config = dict(
    encoder_arch='vit',
    model='segmentation model',
    dataset='analogue clock faces',
    train_examples=195000,
    image_size=64,
    crop_scale_min=1,
    horizontal_flip=False,
    num_classes=6,
    encoder_norm='layernorm',
    encoder_norm_position='post',
    encoder_activation='gelu',
    encoder_mlp_ratio=4,
    encoder_head_dim=16,
    encoder_fused_qkv=True,
    encoder_bias='none',
    encoder_qk_norm=False,
    encoder_parallel_block=False,
    encoder_dropout=0.05,
    encoder_inner_norm=False,
    encoder_patch_size=[8, 8],
    encoder_conv_stem=False,
    encoder_layers=14,
    encoder_width=160,
    encoder_positions='rope',
    decoder_norm='groupnorm',
    decoder_activation='relu',
    decoder_weight_standardization=True,
    decoder_widths=[64, 128, 128, 128],
    decoder_blocks_per_level=2,
    decoder_block='plain',
    decoder_attention=False,
    decoder_upsampling='pixel_shuffle',
    init='trunc_normal_002',
    residual_init='zero_last',
    optimizer='soap',
    beta2=0.99,
    learning_rate=0.0029,
    beta1=0.95,
    shampoo_beta=0.99,
    eps=1e-08,
    precondition_frequency=50,
    max_precond_dim=1024,
    one_sided=False,
    adamw_lr_other_params=0.0024,
    max_grad_norm=1.0,
    max_steps=6900,
    batch_size=48,
    epochs=1.7,
    lr_schedule='cosine',
    final_lr_fraction=0,
    warmup_steps=340,
    weight_decay=0.1,
    adamw_weight_decay_other_params=0.05,
)
Rows from block 7 of the encoder, named by matrix and row number. Rows with one number belong to one neuron. Each number is 128 + 24 x the weight over its row's rms, rounded and kept within 0 to 255. All counts start at 0. Numbers have three digits each. After the name is the row's rms in percent of the matrix's.
# fc1: MLP up (encoder.blocks.7.mlp.fc1.weight, 640x160), inputs 0-159
# fc2: MLP down (encoder.blocks.7.mlp.fc2.weight, 160x640, transposed), outputs 0-159
fc1.94 112:129154099136136097140074116135116077175093104137144092054121141119137154123114125085155121140146130133105130124147143069131121163155146107097103172147138166128136137094138147148117151092115094134176197147128128105146152138156150121122112126111111105134148146107147127151130146110160090114138158086119095152108144137141156092118121172119112136138116127127109134144138141070178128147109158105130093144117133133150149133145125098072104138160134131139096131144145173112120104110118128
fc1.95 118:118141141151154108057112125131079088153105119152139137117124140100137135139094154132152106142121138150115157143116124143103085153110085095140100119104104116146172088113119125110084167113158109160135120125148103101105139150169141092105110113086123115103151125154128087156120133130099092139131117170122127130114128173161132171124110158116112152110169142143135154121110094112117100135125136121084143132137131140114168134132111125130099189103119137126073106120077125153091156078116141
fc1.97 097:145157172132095119107127123119170141133078132190099121105128130117124099107112119143126130119143165145141131150133104144130099155119132130158129174137120102117142135180131195143131077131152093134173111150120127131125118137161086130119114118112141124115143128119146142152142134121143127163148160134144137150114133086143144091153092120104153089139152114103115131102150087117134179164140121136128107108097131081103130148104109107093048133122142133089120130153076147092133106149096172
fc1.98 101:136157098154128139118118147137112143091156155162130116127143156149137103119075118102116099096144168079101099116112125172114137158134123075116159170123094132131118150161129139126116145143127090109154137113127081110110112115136103154093106100129149144110128172135145109129164131120155150150146139122090140136131122150147111149126138178133097153141149134185135125128074172090122167156091134122118114111136139118129157160158089101105082139145135126169158170151138117093101092156138157
fc1.99 090:130138094092089174138123128119125151127120113082147114104111145107151144165140167166112119135134115095142162146091134113116101099085139104146114152129137142179145132134132145132099107063127128173126183108102122123142106143098147163113089104150109119141140122153117108181128102116124160132132092135096110118111147094166170175103092140140101087126117109090101115110130138119118112120128098153123163185113125127153122101133129136099099119085152116137126166169097168131140112133146122
fc1.100 113:130126144145135110152038153148130118149108169148129131120126118117139200096136134106098106165118170154136154115140125148110136073131146113148134160147090107145127108141107128079163131107168144145136130137105128100140136108121119160142115119082147132169127157099143154114097132099174149134133150130092106103116061148129140119132134138123124142158142103100120101160128131109156097177181141150161121163150145124142141114138132120116157132097124126146120099115073120116092118115093130
fc1.101 089:112138155133129136128119138118136127082077176141168091098114143085122121128126160116115144113127148133154113153125138162154132135114109086110146137132135124105106170158152128153095104103105123128134124091153169125166101119139119136148081067133137094163138158129099173119107139113102176150126187126130121104122161085135107123140121140143104118159116142102066101110080156125135147144160109138102127122103127120168136098172091102098079132154164113127165129152126142155125135130128121
fc1.102 102:111106151115161134144153133112126136144146114141113086123147127079080117134126137175125091121123156118115116118163105168130148133137119114132129113138097143150096157112120109125104180100124104133104180130137132102122074125085130132161074166137139133170154125069111156139105144150138142115191131151140108118131147147146148124134118180138142122087112164177170150129153136132136137113147124160092119143158152132142136080105118110162109099113156139152145143140135159098105085169150121
fc1.103 089:119156114140125103122142123140123132095094149069138096098144115133114133123112131152136110132122129105114197127091146138162123110128126098125103147124160084138125119133089115162138167136174135093101133103128132136124101131090121126111152122130175126149107183130122109150107088161108138158148142171141139134100118172149124153119133128176168135117154130072098119089138108142066153094102101131103101087120123124114141143097084087143086111149135140136110129154139141102104112114110082
fc1.104 097:171156139135133124145125125131099139132124142132131119163179119091091116088144149128142123090100164122126117109106112124132143122153092132165105118150139112143116149134070142125150168140149102137124121088132130121142120164137079168114108154116107144113119117134161135148133122128095157133099090161100110132074146119146085131100119135100097139086127138099120172124192116095135106074125165104132154138143092126141120091093121094143175140131096101181151150134133130126108077162129140
fc1.106 090:138121142102150144165120135113131116151133111130127172141108111150132086119128127117152124144109191141072108149169085108123136134135123140153105158152150102137103110139126100103081095112142117077107116094158088142152089131123112124140128159088120113140120094141187122092119103153106145104136093117162126118113147108179106172118122136196160109135121129094128147124125135152101152188151115129119082152135111126125129143160148123149122115130109109124126132119137115098128139162054121
fc1.107 096:128110122110176135113138161093102157138148145094127135135119125125133144148125046123133138089198155114135131075110112151153098110112133101144178101146143147124127108126144153123135154089140110089129141143134146170129152102111093078103121150157118106130138162090134182129112161133091102136094134149119146150127097103139117131125097130135124131163179142130134118135156131139120149130102129113097097142153144121160106123093103096151159128100093119134111160160142142121142139202105129
fc1.108 101:148152105084176129153103123074136078137100129090141117122103129130128135102107163140159117164137111108109135152121103092159145149161160125076170087151153107119121113086121132135150166127146155162115155113136133125101133097092126113144120156140133134148081106160147137176110144095132144126105112158176157104094174128111118151142138133161117096131122142127102148134135114092132133153094109111099097136154104133125152114153152126151133176129116125143127193115147116168131077124134112
fc1.109 094:182118165124136130134099118126112150059099138104088118094103106141105152163116122131156137142144151139131098131132121117158103131107144121111139135145105121121156112098173119114137126110129095126070146104165097172124138127118138141123123090113133097153107103117149180121113118090122132138149129108149117072124103153136077120167132172116131167143082088124120139097175103103107139168111173133141110113145089123136105135146093085098120148113138139154165159109105128084119110152146136
fc1.110 082:123152103147156123127143107119077143084138142072124131114117141136134109142098094086142174089091137127087150147131093129133141138132157140143140130099121155153134127165124158149134122113104090130135129131138167143132089111127098120120104122100082115080131136126106198118119157142148118163142126140162098117112135111155134145080131154143149090110062166135170127138098132163113150129129131096164092154119128116148133115142158079111128123133128108165128163142082114112111112163110168
fc1.111 104:103126104143102120092138145113118099133123124127112113107132098148112171143128125161146102123101137108088143159119120077152149084119166104169122153150129148132124198146159131108084149099111123152120139086145115127131144137158149121128161120101113152083082126142095147152095141186115132142150145135167116174105133113143138123108114117127173152086141196109105109135124108143136144111147151115136115098079115107173169152125114139167142126112129147110145083117084126128104106124108133
fc1.112 106:101089121092143135102106142115142142141129155099135142122137130122115154132106128110146172094115164099129130129106138129088163163128134098088131124149133119145154157139156113110167095129175105149142107136134137118150136139102144132112107153137083089122113107158108128130110120102129106114140116175150148152164133112091081134113096116134140173140136076126078107158119142190109141184139081090117130144101077138111105148152158081102126074117133149134134157161112118099099128123102142
fc1.113 101:150113160165136130125164122081135122106121116138096139058151120089129164160168135107108150103159165118145091132134093118127154096122122115127118139103096113145124139123124130113111150094100130075165187154117143145136165116119134141148086100096138144136189120142139120084103097128109102140131122143189129127111149148147121146096135150164128098124148141155112174123141125102132133132112087144143146127169120155137129156170145128129095129108093071128110102150130099108110138142156096
fc1.114 116:072108137100129156150134130124116178108144106123105142100112156157136141104110138101148118090102154099121168128171102113124121152117118094109099122141121122094111101136137120100117124124081087099107143123137094168145126148160115169115117149100081109149120114107161116159093133142136124134119138147131130091098120063089178115108118092153136131158132108074093132128140109163098149178129111115103119147086152137162121127130129128121134106156106144136188114168140155085138110125152128
fc1.115 093:123092081121145118110123138161169154141126111179111095152110129141110143114148121134139110106122126145143138175115133106124118135133113080102068116143096123125167168138150121134163095118107123145119155111108116095129136151147087129087135139062129151099131128183094140115107153166143122150075117169143140119100119138199129147150125129154112081139140154131126132125147120166137144125125129115130074170141104138142141139161151150132106104104114093122157110153188133089121118131112133
fc1.116 101:089132116115157109152076128133135150102160145145129122145129108119101110118110126163124153152114121143159155135074067097205136171120152088148130110132139135093114092137130115150094086094158148142137177114114108149123109117101107153147123161110099137096173132149161104122130133127133125152141125125116119105068116110137118119146133173152150096117143114135097136161172117143078142118144119120095094104153121127152152133104110140115157157120158123172108128155166147120094125124093119
fc1.117 090:142159098091135111133150140110112125139138120138117153139124138109115151139190153163152139102158148139089097106151132125191132127100111122147143145099092149089144139117149126133118179116110103113156117122160115135137104094146126101138112098164119105144098147184175120129149181129094103132111105152123105137111090138167118128129129156141159131140091097126127160134185169103105152128150122122127148142072117151103159162127108143105135143122101097127116105063142092113145159158124139
fc1.118 087:195191168145127139142134127099110136147124106123100152110132143087120140150080128146093150142165127174131107152097115139158148117120139109123135152145155166140127134153114128140137113105093104085119121165131092136145101143106063146139174073153115159130120129121141175127141166114129128117126132146143161137124097080137128128122164106127123094151117152110119126146157139116125131161135125129062106176116145149115128086166138143098138148153173114129106142131079099155142125137132113
fc1.119 081:111138117118117107122152146171119186126152113092178122168095081099102131119120108135161119158151145156143129126142167115100101067164120094131145097123093114111140124121123155111102114164105127107156128122114171145125118123129095135136093105142132129090146096139142102157132164105110154180109143155137076119141111110130121102135082134145158129137150118179113129155158148112137144153155128160102088150147077121131136149145086137157110149113139136119126112134166070123091122144131099
fc1.120 094:081120125133152151119124115112090135081140147149119133154173171122110137109119153127104112139121129127124111097121125093095181140114150108140149162185103142140125125115136139109092090100146132118149102139124156083156129096140133120105117162129110118091144136131134131168069138152111164168119115146097178127127136098149094132155154129154116106177115168137081153148110102135106138162155154145071112152128109096141158113117145098099129099111127118129136156125089138126144101180168127
fc1.121 087:146154151135135119128135121145125114130106130104126115107133146088101134151107134159128169137155174131096141164110128113112160135138107083142103157176118111118155114122149138148127145097175129104121136137164122094122141179124134124114142155145125101095106146092102107176090126145127155145139186146103138089104129123102150102131131148116143148119148140128159150140152137119088159167157096143085108155105096145108155090055107156115135087099106114121102124109108135138115051135108144
fc1.122 086:129147118137170086117058134094101170070145172137083164105105143114145121105103138133118120134141100138119156130148137099095108164082091087118103154131132126107127123119140126127109117106145120130142163170106160152093136115135142118170135124117155156122162060139098141144119153091093141161154138141146154127148149126117193127101115107119131162161127113121120143159123112115131157156135139118114128126173093091163150140155170128139121140132109131093122133137117152165123097156129104
fc1.123 093:117127108102190129118118092160140087090105090117150108144125120134175146122126099145116086102127148144143154144157098098133173175151100121192118127146130138124090122109143113169162137118124112117128177120169104108131139118148109141133129090085067092125141137094085130145121156075137152110113146131117150112090107151114113135109156138102122129135140125133152145148097104114116141148147136115120110080145116151087144118141116103122088189167127137151131155131117146164141115138120107
fc1.124 095:134114105153143160160115114150137163080102103137161119106133181135126117100106160120118116105135111109100130156138141128143157126116164099100070110105143107151126119109151155120131125145095123141130101122147103114097142150157105113166120139144132134156096105143123105152138149165112168164144106079091122098122146145133131136092087149138126192152153096091077179123173149154136135158116107117095149135112126112101143135157097088154177111107110142120105104110130102119104121142118175
fc1.126 091:136140116087130110132147106171124131135102155147152116137178120119128111106133118138151122136135150161145145156165107130074124128151117135171101146127126135150107165145106136099160094135171144111129096154055147120116162123135074149085139122117106144103115140090156109187151116133166094084144131141141158133127080100183148133155094157100116100154126162136116127111124151108169094123157118138114126123106132118104173101133118145153096113124115119153106157118120128067121151120141136
fc1.127 109:164112126090147108148129141128052115097117125098123155137166099111109084132166136148120148113130116094100142116159111130132090124060137106131148098140137133131125151150091139160148121141117102166139130141112119164138151117139147110180185101128174065146111108129123115106132142132124129138130102143156113123145087165126080138105133127133107155097145114132114175116118139121136138113123086184132119162144119151125174123099134089087126153112112115112157146143128096108117112151088099
fc1.128 096:150131103120158115135124103152141145164139122138159100105098110128136143099155131127176127127137144108092061163132127129148135163110118094159128106121134104121145131165124102108140149156120140150162122103152086130133134131125127100131108068144150173130163164098119103163124107108084099127146093153114130183131133140123097136128089127105110117112112132140165185115112136089087159134127093115139108113119132117109103152156120046107139168154160106164115083121138122131145113107110141
fc1.129 125:109159117121109139096153063115105085144113116134166119115138154102138138099168112135135130095090166106132092154108125147150153149082138106132161158166112131131176139123086143147127079144146112127112168135146115127121126137111118100150176097152137125139124096130101143054098131145116094123133130168129166138099174136136103136132114163104143153115117160076161159140144168121125143133108096113134116114103077152127126109145128121129116092139121086105159141122149122166140108153111120
fc1.130 085:133129106137147135108174130115113170129125100145147123121117093115108126086137121108127113109189111151143149099153145163158134091147113097120103132101110143112084093129163139164126150169146117116105158148122127132107150137082153128099129123141142146155107174167132086125118123125135114130112120144129174071088102105161088127115112129136148083151113165148136184127139130112133145127094126121132148140108106102118135116084107119109099125162197126153114166146108126125158070148106097
fc1.131 093:112110153115093129117150187113157108109101162128135119102097114085131134101103136108142074135136146170139171148123119098141120146087111104109119160097086163106129150176123159157147166137146107123106106136155180123106099136140106109151142123181105068130142112146132163128133132100105135123153134169128171119112071115161147112090142145131135114138103092152109143158088129095115105114135103104100082158100124146111115145138129103114126114125102111116133135125144105130106125183118131
fc1.132 104:139100151156160133131118090140130114114109165130155131110135109125121138099111136155161127137120149165141114134164165112167139116120127100135115105155146103106099146149123169109136095115147182141101142100138168107099156162111127123161110136125152122101114105113125118174130114116077147108142090148171132139163158093097131150164169186089096140143103134128142096157155114148066132099102152100086123155125148150132137122162140129090181125134143106104093123110097147092133109132125107
fc1.133 093:182155121150113166145112120119115159104125135108097136115130105142110086162148130136173160126141117161164113108111134108134113115106124138095098122124128080146143104110169146102154108117138079147145106133097183128091155115143141123094120116103119145123131112137068135136166129141100181198142139159117132174116117125122067099093134109117153137129130135102113167123140129135151109115128152120108109088131133121108134160153132115138148103130163146123133147063170149106149138175114121
fc1.134 109:179104110127172101106136143115117116092121124120127124131150138070187149117126137142144117122146178129163153150149110125120156095121150149145111109156167164136083140121148126138129096130121134121146169132146159111108124146153117148167134077142143142171161159113150128146116105137105123148098162165150110123103135124131128099107094136159127110104101083125141126169143100088115132115130136122154137142117103156110114158160141123102115161072127116155172101132070121130074112153102084
fc1.135 108:119131126136141138079134126087114149140131163170157129131122068112130114092159111132124169129130132137124146084205125141126143152160112133134177131157161100146167145136123153151147139186144137152133097130121124102135126121110113121135098152124112106076138154132123115100162115172121119111121137163128122141124098105112114114138081166119163131124120062134116133159115098184139120145166144132101140133183098139162134085137150133142117085098129118098158138135139123119146102168101137
fc1.136 094:093141173129133120156107151116121174177120139156136144104092159099133142130146121127145144131154123112087142114147142121084128102129128127123107101106116096124149111129085146126114099136166136087115141143086104143145117121135156136147160096124180171099099146143096114177122126115101169101159157186145102133075119129158114139132105094177152135122138136130153121102134112169186102101128137125096145125109133106120139154108119091124137152104170104122103134168155161130178119143113134
fc1.137 087:142139107128127109082187123115146105129140136160106126132105131120142124151130129148119129080196105117124137146156112087129137107155123106149096124125135156092120152153153119107123064144125148093126126145096111087097145133074115100135099137128111156122119064122083134118164175121156101133114152148139115126107131130128159130133085104099108159168112147118143182100100110139140106130098151143106126174144093153130139128132156149127087135148093111169144119128123111110127118104069151
fc2.94 101:150159118145138153131132135125175084151116122106130132139120170144161122168122168146165059151161116113172116158102146124124165148105107123139135127111166110173134099128193140135149098109167106149070108127147175116148105136131160130151112154086115123158103113117127139111102134122138146101099147117138141116110125127122135187114170140152085112135133114171087103129151108108105159130106139110104104154133149097120167147098109126140129124145149130130123153100105155104143132136074131
fc2.95 120:125097125133109117165151134134139128123156115101131136139145133117130103153163099130084163105125105132144112124154108151130116084071123115118114101109158146101122108189124136102139140127127150121110134118121107162131112134122133098116194129084140124170111101090117128132122150114167164134097118126138100123127096120151118100120166117136097095094121117103089104108143169105125154145131146143145168074076124115097054094090098100135126067146120120140130083141122104113136120149154117
fc2.97 102:154136123116143115067110111117169145145143155157114146145107126077100130108115125138137128131107140124114152121109107110138117136166146150111133151165175149142105147168120189092105143109104136101088151119091146118172118153167131109144104149114118182156118116134109078130172136115146165107096138083140127135148093128105146144135143137116137116165185130156111136122116095145166129153146097123124130165119151117147135180124145162106134129139140137143121114131077113179152165150144173
fc2.98 102:134127167149110145113129094097121138130167152153126110111151102131137117136093098117126118116148117128143137157131115127136135089121115120170146158115111123146122159088154144135088143121098105148141141093128168127113132114159149126100142132165144098127097106158129124100115121093113066146139173081108147198115087129101126118107164134114127151105147127129136085132076141132142188112113134084104108135126114148160137089097141131108147114148111151143179117150122159126169092097067112
fc2.99 097:142144106136076144155144160093080151134149147115135142106124127110122139117143174151149153170125108113115133080095129134082151120105111108094108174180140131137112157158094154139120148108099161160113143144085109135123100133129153115110122131188127127130090139070088150136149137144099138143148075148117152138134144146138139148093102109144165149174133071098130113126150155137129100140098138159146123128137123134120129129129111120157087137159170175162137157166114144105131113126118134
fc2.100 107:140116100135147152084144139122158150093174111122162178155148091128096107131146130153135144125129135137137150174107127115105128139131057163121118075067165141118118163098136143154110133136136111140127142103124132143124105126123138127129124155171165098120108141124134073142114123167131116085142092093105120141153127125111108111136099134130102115105114134145126124169172129119104139129058110091140136118097117159109115080111129121119092102128166108126095174120133081154140137102159143
fc2.101 097:099135124181121145082129146119096101093111104119112088160159137135084125130134140153166134157103142138152132114160132083124105112127118127089110113150099120129110140115135136149100116177150172135136150072110123143142093125130157159131080144125133144133131125145132111166109096140101150139107100156120103141107071110125072097097092082134101184138171121148103111142083121147157183113129134105143139100131171134137116097159136150120139159162144117111140122137129121136154148140094131
fc2.102 099:088141125150151149136131105126124142078142115190152139144134126157148097167166140163139164152108108140140116141130112136101158095140108102140117145098155099099106106133106097139143164154125130126125140143187110167129095119093127146135144112106105131104136086155133134147096116160098118095099109127110136103085181146149144117123093139139162110131110134102170073072145133087129141079123149136110130106119147107111120074118133144132085149159130104159132101111157102133098139143117121
fc2.103 104:068137129147115166133173132125155142138111129160143102120135111102128118086138163141091116118131104093116106111175154069088126102160090124112117118065175170157142112133096127120159161127152161133171146084112145183119145090119107090082118145148139091147152131123136127113142108108108163153156145138120134145149085163149143102137117127107144160167134111114100143128146119135111132130086112110126091091111144116153168176135127145119144104143137138114120124133150110124131149108129137
fc2.104 101:151102143143077090136126179150148179154074114151133145125118096103130135119108148092104142135083099065143127156167123136132152122170108162133137133120132120093131143083126126144115122174142178146134143102108133112141129150108110119115103130162116114144158119115124152124154100147128113157168158109134147113093117128113129191097125119119128124117147113112132130161147136103133091084115121128121128095133089162114131150153149121106160183145124079172122115155145111152123119077144162
fc2.106 102:146178161121149157179112100126097119146153080116112135092102099135125132129113117106108136131087138147127114083154090115128135125110116132144111114163125145095140098102114101168136093173105115088117129096101131132133089113130164128156118148139145115125108069119174168101125105101151133135133125118172139156120131092107105169133133150140163123116122127070146146125128085159135124156089112139158139133119125131132088129110140102176151156146148106115150135112176132080126112143115184
fc2.107 094:151129121112156155101150082114083172112141131127140168119143063086156132148076111118106127105163121104149125121088137148148138100149123122152158110141136114143143155144096129103171147107102142061089143111138102122107128109080094085147092074124103138103122123135130131104171144141160138133104098121124172104147114138144135101141131129109102120115145123103124146122169157172105160120085139140137137105174122094143122113130101149111149126112112141108083096137165128134104151144125112
fc2.108 101:142137149131130153112142126176102137140146116116130130119157138107158108067056163096162154145141148107119113104130143146121150142134139149110164143159082131101163150117142130129124123111101171110125140121125091122146128130117147159123182148104147117150126122146130102134116078143115105162141094139109152107091159104147126098147085125138117090141169122132090095131114149144094124135102122081152126127119117149133108126130116147201098101090118098101159179093168128100136092121140156
fc2.109 105:099085090153166158110162176125136113133135147136148106164111146185107098118128100144127104151125133123110116151151151102101149112150133106166180155136130108140187126147140129145113145128096119149140112115135109096160131125108158100131087118121135117112143135157173095120136155164113119121114144165095152141090131109102130157120129097154102131112159144185101113180115121132104155136104098141145131126128140096122127121110161114161138153169137106130129081102136086173129164096082112
fc2.110 087:131134112124122187161138124116102111151166113126120159096114110105102115199116112131122160133117144123130123117117164127175161148119148103122142112156085196116114145097134148120167100126120137115138119113153171121148143122125110175170191144145114119089127126091153137131143104094105118167140143126108129130134111132150104119080146111120163147138135129154079100144109186119112133122119165141158165150123120149113153103126127125097179151097078115122131102137142103154141144139108163
fc2.111 101:122128101120134118118111102150104091171146150143143109131113119115172096148095165097120159107166100117105112144136147152134131073120140144139116127137101147154124102144112100126100100114091108129140074130139131103164069121087108130132079101130094097117124123115132123085112150115126081122158146124099117072148155136102121110088129168143108110122131146096176146126182108115138156100061141106148127136087106123138108189124132163115150126150116132118131144130110131129162117116131097
fc2.112 097:142108113131133084136130110101144103144133125098127169121086119097126105171109138132116168104127124121121127126116090109132115125172162151110126169175079116150127128140105120158131105140128065127134163129162111113085138150109131072144116154115153116126083117126106115148108142093124144124102121161148124140114127132106138118129103114110144121091149115137155169112080126164123142105085176121113106162105130120096145097148151104093111061147083151152159125137128115066102118103119154
fc2.113 097:089134091191112101082111132073149165079099123131146067130125085140162167146140123115107118163150132110137105162123091140114122172129136090147103122100116128106134098124157123132157102137120115134114147121139170114140097121139138134115161125133132135178108104132142125095104109121099105150101107142112118103129112134136098110135141159104128118146139104121142139071106112116153191148134100103148136113127136127134083169126135138168123158166087074145139118143120174099113132143139125
fc2.114 105:152168148134122113114132091114135142106082157112100136099183142153099135123109125114181119116099100134120076136126147118144090132158108160139109165176126130110182120171118136090120143102165128127144128131156126155118102109113149115119137121160149126093116111142118136128144120079117121129124136100102142118161173175129099124115142156152103155084084154185146109110132125066147136114136160098148131129173101128117144126081158150113118127154109177121146121102134103146136138165119110
fc2.115 089:099141152121119112132131132134160174153143115139125135107120140166165053136134140126080102110085106151166122110074147073156103128114086107124119109109103141147113149141120156146141099141138111152113096129127086112126137082134126134099148157138110105098083131138104106132114145091129138113133172127120166108122186104158116125132125127120110129126123118154126189118155137111134113133133115134163139164087177133117134116138156133135084085202145109120142141125112159129143104136165120
fc2.116 110:128122148179131147110081131123138138124124113123103101137132154150114131094104169142112110118076113135144128141145154165100110152156156146138149107123140124157143137111102083113082146098125115103086122142138133110145142092145109071112070128111124160139113108126145088106138152090120108121116130128084143134137127114136118124088104120139140135132125115135133148153152099112119120146087073139124134105117116109163144144089067113164090184173076114107141090104104115088124150144146172
fc2.117 088:107160150146161096059089132119095100119122103102135151154161101138119108187099113164126130112123107172116111142135150148148128152106165134142092153140124113114164135115112163126112163131129118117155123102106153114095118152106114115145082135142106093121117172142135099112156144120079138163110109133123109143136159140144122125114139131091148142069116111091155127112166087152121150103132103103116133138161087164148126137125119133149148131190085109108136107119140143120120141169067123
fc2.118 094:120123120097165117125105135141120144110103140106162119092106137142125127135130128104104162105173139146144120161130169126115152145107159115122150137094123078132132134147164123159155125109072111103185106118150088118107130134103107123174160103096103162120128147121091141090115098134112131133153166116154104148114131139130126111088114117106078099183135127069117100135136127133160101148147129140118145127143098097100115178123185146143115123142141124132118125159100203113142165154103143
fc2.119 089:102183100153109159131122124127116149135106118116131114142135134106144096093128121094103127107101147176131152139181122110142111085126114085163127092153125100151135104064152116084110109105109151146137162129124143154123121100105113129132103115129174141061145118156143157147142151097125107133076152154097092175133106097153107107107098145160143103093148138113136144191118144157119147093125119142109136129129142119144118148142137168119116131156124100094075129109144135113107126113120092
fc2.120 098:141153102132129080121108107120105112157145128143132149178149169125141135151130137108098151150136077190129162112159113115077127134170164116084126100140118113110125068174099105140119138131102069098125122137154108127147156162090135119133105127141142115093118183129103135152115085137154142111104127104140140139146118148102119093142093124119172118139142159108160165102119120127138166168111129135127133123106161118148136125128087127152121132103119169131125123127056114115118145140118087
fc2.121 082:152114120130136174122120138129112102121147173119125125117097160159154136084121152103174115140130127108109157121146076132126111083155147145150146125106118087110097112137085139131134141109124128137147133113115119165110079117178180094139108108129120128105119139144104180169138127142158143103120126119144148171134120082138105144164101123147108155156090122142161093187138107122143154084138134140140154134109097098091084156130145140090085107086146150153130135119104088154134153113117135
fc2.122 089:114132122089072164143177132118144135134079125138163147123126112139116120133126145097108137151100154149155114088126151119079092147160141122128186116150141106088131148121147100137132154136135140168153132088117079126168157117112166072113200145091131109126137158126144108125115132155179131084130129141118135097137099115140118129120131091151140143110117146147143149156143147108132075125192126138166104143146131128125141119114108115134163135137132123153107135083154137145150132132157081
fc2.123 094:114106113105090109102120121135120139158153117135144117098118112134119083158113147155115037136131104089137100103128145064137122121117102120098177151134107124115106133132100118180103137141115107090166109097147114102157156108166078134172153113087120135101142097094105115150124150108105110136144139098077138157112095121098131136154137133129132179111140089146098113094128111117144148139107136101118118087104173126136145125126150113095159156119137086137162122128110104133131154129125129
fc2.124 096:153128081139157127134122107119156141126149117111143154128130167153132095138159152119147142147125113144092130149153121166120121119125163081117142139136172097107155124158081125093134131166126100125120132147161131140109182144162102134153071137122154111145115092143159107140137153156137158150100158077142158104138139144113140119117091140158129113123093094123063162172127138108127121159135106102123129100165144134170139118175142147147089104101099087139114083166116111106129104128096114
fc2.126 093:138139114109148072121123118120100104141111110142134137101096089152135158152122082151157062134148159123159126145161138122106124097131115123153090126144089169117128135141142115085093155134164156170137098117086139141092117116114106118108157189130167183102157135142155131122158089143130157116102129078163114129119114076134104138152136126106131130118158145140145145135183147127119141130134134155114132111146137114137159110168126115134097137157132178115148140152139157101150123134181149
fc2.127 119:143128146124129133120101089160131117133172131133133142131129133133127128143130094115163111161131158104118072146106164131074077154188114148095113135096126150101127138122133097127160156098142089106141131128119118120087139117099075128126150101125147127120124087125114105132157129082158138128092101112131145126138159124123183146125096134070132101102078113111118125116102119120135081154105165121134095136183124151128095131089151087122124143143087128095129153143139090079120119101128111
fc2.128 094:158133156107145123196100138119127111169084115144121125106101170172148153119139124112134071129117157147142123111101154115145171082135145110145120145071184141142171118113152183099124103125173137160130162118129170121133121148147110119111162127136119122127136098137135084092121155150120123154086146131136130102137144147125093099083158111123145120131133098107093122149127127132086105123129098137167133145152129118172151126142123128087162159187137095152142120131135142125118109112119149
fc2.129 105:109127163113138117101136152164115167121159145134150106130151148093120133079112123103127117116133141140136113107130122144097081112103087165148126127128161129188153104091129131122126135187100168148094120177125101120114151149141156101133091124138154164135097144145139114083107156157097099152134109119129099153115166121177116098125175120144139082092153127178123150129129093149119139122107139141146121114175153125115100123113138127140160137159154109150126128092123145130099109130190167
fc2.130 100:154143126125178116138145130142140180134138130162141105133150125084100102087172161112119117122147151159165117117154132155160125129165114124096103131103146125131125151062141091153124133095131171121142129121131195143083133117083163145108103138143182118123129089142122097151114107131092089118151108141115134093133122123110122091164117106128108060144126164127155135123108138106112140133131118111103153124127125105124143155104098157120095138120184139144133145124084141134158162107087126
fc2.131 100:147155130146115162138136178145162122130110156151122148105099110134162055137149177116174134101115113147113139102143144142109159128116094115111121154098134147073111163170144133104138147118154088146133125105139149161144109081133131127143144150149144153152153125123084119178175157124107130110128140131156157157143106146147156146107121150108133106142116091143117138102081154140128157143140121075133140153182089120143158147111101155096126116142116146127106121149110094080130112149125089
fc2.132 107:134111130102145107120136116082126099178121129127125131126112109134054127080139148098159161145090123150074127098125121119114144127110124109162136132157115101145125137112109125111120167127104171114093113113149109115133105110146185106142100128100123116121149147134130122088136160162108165128123105111148081078105181077133128135135124146132157136136132127111112143134153095134145141118108160093162072153130108110102136145109114156132131211085090087118139125106150122132136110126107128
fc2.133 093:116114105082145100104162138126138116085154138141106110162144096145047170162121103118166139118116079130154124166154107139112101182148073128110155140128139091116136135093099102143151143158137081120123127096160160140105110127110135151119129124071145112120137113122133130123123125154115079120143117157137137137133140084131141163174109131093080135117107160114144129156150134146131130137139103084101123141090122142137127146094129119135149123133140139149112135152134128164120156094192154
fc2.134 094:105093084159173080126167152145068184147117132123138102136115129151128150164147132157138138179152138137124152128115135179104118162113142150134183112119102127091171164108149137108162131101141127066134132094117116175132135107101128120127117135147075127119143167159120118115122100122110128114128102120145131113153129147089130124132100152141102095157177119141168152130119110091122112128134122063135130146119130158145136176102101114130149141129099137160162132132150115128136109107135102
fc2.135 102:110134114121117184122119137133054118145131104094152123112084161150118146104099117134122131173091117139164103126146139155102126139133110124121104100096135105112122132101135110137147099177151137119115148105120159082122086126130123070159128094167093113113180129087118155151137133096146160106091142121132146125130130090128142124108110135167121121104158152151133188156128131099095142119120146137125070131124159148123125105152138149106139121120127167129122169142150135079162100164092140
fc2.136 098:080116125073144137121133140067158136157122153158127117110109138112107117096141119073137097073100133163096102114119137143107164143097126099112139183085147132132140119160134122099144131115119135121082159130118135141129142153111124174105131125112145134103140179108156132174104132138123168116144104141144111142105128109121118108154116128151158130173127105137128106117177133142128140127141114129128104125117116150126115156131106107182120085154148110109107164176167139113183091103090086
fc2.137 107:127100126140120132138176115100144112098129123145141138109123108146094158191152106168125111101187138100133129156166144150157144162112103147181118148148118110109133159156136088125128104117112134150098132130122132132114128162135149108126115152090138162133114121132162120100146111100088096134104109164153099088152153140167155096123126167130136165106121162119168146187103143081145073144141142136106100192129132107098147105103152141114115113109141128135125152127123154152150120112096157